From a checkpoint of a small class-conditioned image diffusion model: 32-pixel images.
Rows from block 2, named by matrix and row number. Each number is 128 + 24 x the weight over its row's rms, rounded and kept within 0 to 255. All counts start at 0.
# ada: adaLN modulation (shift, scale and gate of each sublayer stacked) (model.blocks.2.ada.weight, 1152x256), inputs 64-127
ada.522 [150 120 166 178 128 128 189 128 124 177 128 128 128 128 128 138  99  87 166 128 128  87 128 144 128 125 128 128 174 143 106 128 128 128 128 180 159  86 132 128  89 171 136 128 183 128 161 120 128 176 143 128 128 169  84  79 128 183 170 128 128 128 123 169]
ada.523 [169 122 154 167 116  99 162 104 128 159 151 128 120 157 128 128 117  78 170  91 148 105 150 128 122 161 164 128 164 145 133 143 132 146 132 171 159  72 153  77  87 172 116 145 161 122 164 119 128 150 154 101 128 144  83 146 128 180 169 128 137 105 120 143]
ada.524 [157 171 128 128 128 128 139  92 128 128 128 128 128 136 128  76 143  82 128  48 128  99 128 128 128 128  82 128 128 128 128 128 105 128 134 148 128  31 128  75  85 128  84 134 113 128 128 160 128 128 130  96  66 128  75 128 128 175 128 128 128 128 159 128]
ada.525 [ 95 117 113  76 149 135  93 145 128 108 128 134 128 119 128 128 128 202  93 195 138 160 128 128 128  94 128 128 110 128 128 128 132 128 128  52  67 227 128 180 128  85 128 106  99 128 115 128 128 128 121 143 128 123 199 128 128  37 112 128 128 153 128 128]
ada.526 [ 62  96 128  94 128 128 111 128 128 128 128 128 128 129 128 128 128 188  75 128 128 128  67 103 128 111  97 128 110 128 128  96 120 128 128  71 128 201 128 198 128  98 190  77 128 130 118 103 147 128  94 128 128 128 188 128 138  87 107 128 128 157 128 128]
ada.527 [108 110 128 128 128 128 128 107 128 128 128 128 128 128 128 128 128 128 128 128 128 128 128 154 128 128 128 128 128 128 128 128 255 128  83 128 128 128 128 111  47 152 128 128 128  27 128 102 200 128 217 128 128 128 128 171 128 128 128 128 128 128 128 128]
ada.528 [128 128 125 153 128 128 128 128 128 128 128 128 128 128 128 128  43  78  88 122 128 106 128 128 163 128 128 128 152 128 128 128 128 128 182 176 128  93 128 128 128 128 128 128 137 128 180  89 128 128 128  37 128 128 128 128 128 200 128 128 128 128 128 128]
ada.529 [102 129 118 128 119 128  81 166 128 106 128 128 128  84 128 128 128 196 128 176 127 128  88 128 128  86  98 128 128 104 128  84 113 128 169 128 128 239 128 172 128 104 157 129 115 138 128 131 128 136  96 166 128 128 186 128 128  66 100 140 128 128 130 111]
ada.530 [165 112 165 170 128  97 173 114 128 172 128 154 128 140 128 128 117  77 165  89 143  87 128 128 102 128 158 126 155 158 128 133 146 128 113 176 153  73 128  94 100 162 128 128 174 112 172 109 156 135 155 101 131 154  82 128 128 185 172 122 128 120 107 148]
ada.531 [107  94 161 167 128 128 190 182 128 186 128 128 128 128  45 128  93 128 128  95 182 128 134 128  95 128 167 128 173 142 128 145 114 128 128 130 128 128 128 128 107 128 128 128 205 115 182  96 128 128 128 142 128 166 128 128 128 128 164 128 128 128  97 128]
ada.532 [151 128 155 174 120 115 166 108 128 175 128 128 128 168 113 128 132  78 159  90 146  96 142 128 102 176 154 128 150 149 128 137 128 128 128 166 161  77 128  83  94 168 108 128 168 128 162 121 128 128 154 110 128 167  86 128 128 180 178 139 128 113 121 149]
ada.533 [164 134 157 184 128  98 175 105 134 168 150 128 114 147 128 128 128  92 186  71 141 109 122 128 128 175 150 128 153 128 128 128 128 128 128 196 186  48 128  89 109 128 111 128 163 128 153 128 128 128 148 105 128 145  89 128 128 202 159 128 128  92 128 134]
ada.534 [155 157  80 103 128 168  68 128 116 128 128 139 128 150 128 128 140 128 132 128  98 172 115 128 129 160 106 145  92  97 128 128 137 128  99 128 128 128 128 128 255 156  93 160 128 169  96 159 128 128  73 170  91 127 115 128 133 128 114 128 128 128 147  81]
ada.535 [103 144  87  73 128 148  88 134  97  87 109 128 125 113 128 117 143 140  80 152 105 136 128 128 134  95  99 114  86 119 128 128 128  81 128  79  61 144 128 128 128  78 113 128  87 132  85 144 128 103 109 144 115 107 140 128 128  88  88  99 128 128 152 125]
ada.536 [157 109 159 179 128 110 169 128 196 169 128 128 145 128 128 128 110  44 148  98 148 111 128 128  84 128 155 124 156 147 128 128 128 152 128 180 159  77 128 110  93 128 162 128 168 115 173 110 128 155 157 124 151 170 118 128 128 173 176 128 128 128 107 149]
ada.537 [128 101 193 128 137  88 176 128 204 128 161 128 113 134 128 147 104 128 128  87 128 131 128 128 128 192 128 156 128 128 128 128 147 128 111 193 128 127 128 100 143 128 141 128 128 128 128 107 128 128 128 128 128 128 143 161  72 128 128 175 128 128  98 128]
ada.538 [160 130 160 169 128 112 166 122 156 174 163 128 128 139 128 145 115  97 173 107 139 128 136 129 111 178 155 102 161 138 159 128 124 152 128 163 172  88 137  93 128 186 141 128 172 123 158 122 128 141 153 112 128 160  97 143 100 176 167 156 158 128 119 143]
ada.539 [ 91 128 108  81 128 173  87 128 133  90 128 118 128 128 128 121 128 169  85 159 128 163 128 128 128 128  88 128  97  78 128 109 102 128 128  88  84 171 128 168 143  90 156 128  76 128  78 133 128 128 122 128 104 115 172 128 146  79 100 133 128 145 128 109]
ada.540 [128 128 119  94 128 145 115 143 143 125 158 128 128 144 128 128 144 182 124 183 109 141 116 128 124 162 101  67  86  96 128 128 128 128 116 107 128 195 125 164 229 128 141 176 128 152 103 153 128 144  93 154  79  99 156 151 128 112  81 156 128 128 128  93]
ada.541 [128 101 171 182 148 128 154 152 162 188 156 128 128 120 128 128 134 128 177 128 160 128 149 123 128 128 142 159 145 136 128 128 169 173 128 128 128 128 128 130 128 128 176  95 158 139 163  95 148  87 128 128 128 163  71 128 128 128 164 128 128 128  90 128]
ada.542 [133 101 164 173 132 128 178 123 149 163 122 133 128 128 128 143 121 128 162 128 182 128 116 156 128 128 179 128 171 128 128 151 138 157 135 128 128 128 128  87  65 161 148 112 197  97 166 101 145 167 128 128 121 128 128 110 128 128 128 140 117 138 106 128]
ada.543 [128 143 103  98 128 121  85 119  96  86 128 128 107 128 131 128 143 182 100 172 123 153 161 128 128 128  98 128 101 101 128 128 128 128 128  97 128 223 128 182 152  75 128 128  81 146  93 144 120  87 131 145 128 112 164 128 128  67  78 128 128 128 139 122]
ada.544 [128 102 183 173 128 128 174 128 167 193 145 128 128 158 128 110 123 128 173 128 157  80 128 176  85 128 144 128 151 147 132 128 141 128 128 128 128 121 159 128 128 169 172 128 166 118 166  98 137 172 128 128 134 159 110 128 128 128 176 128 145 128  97 128]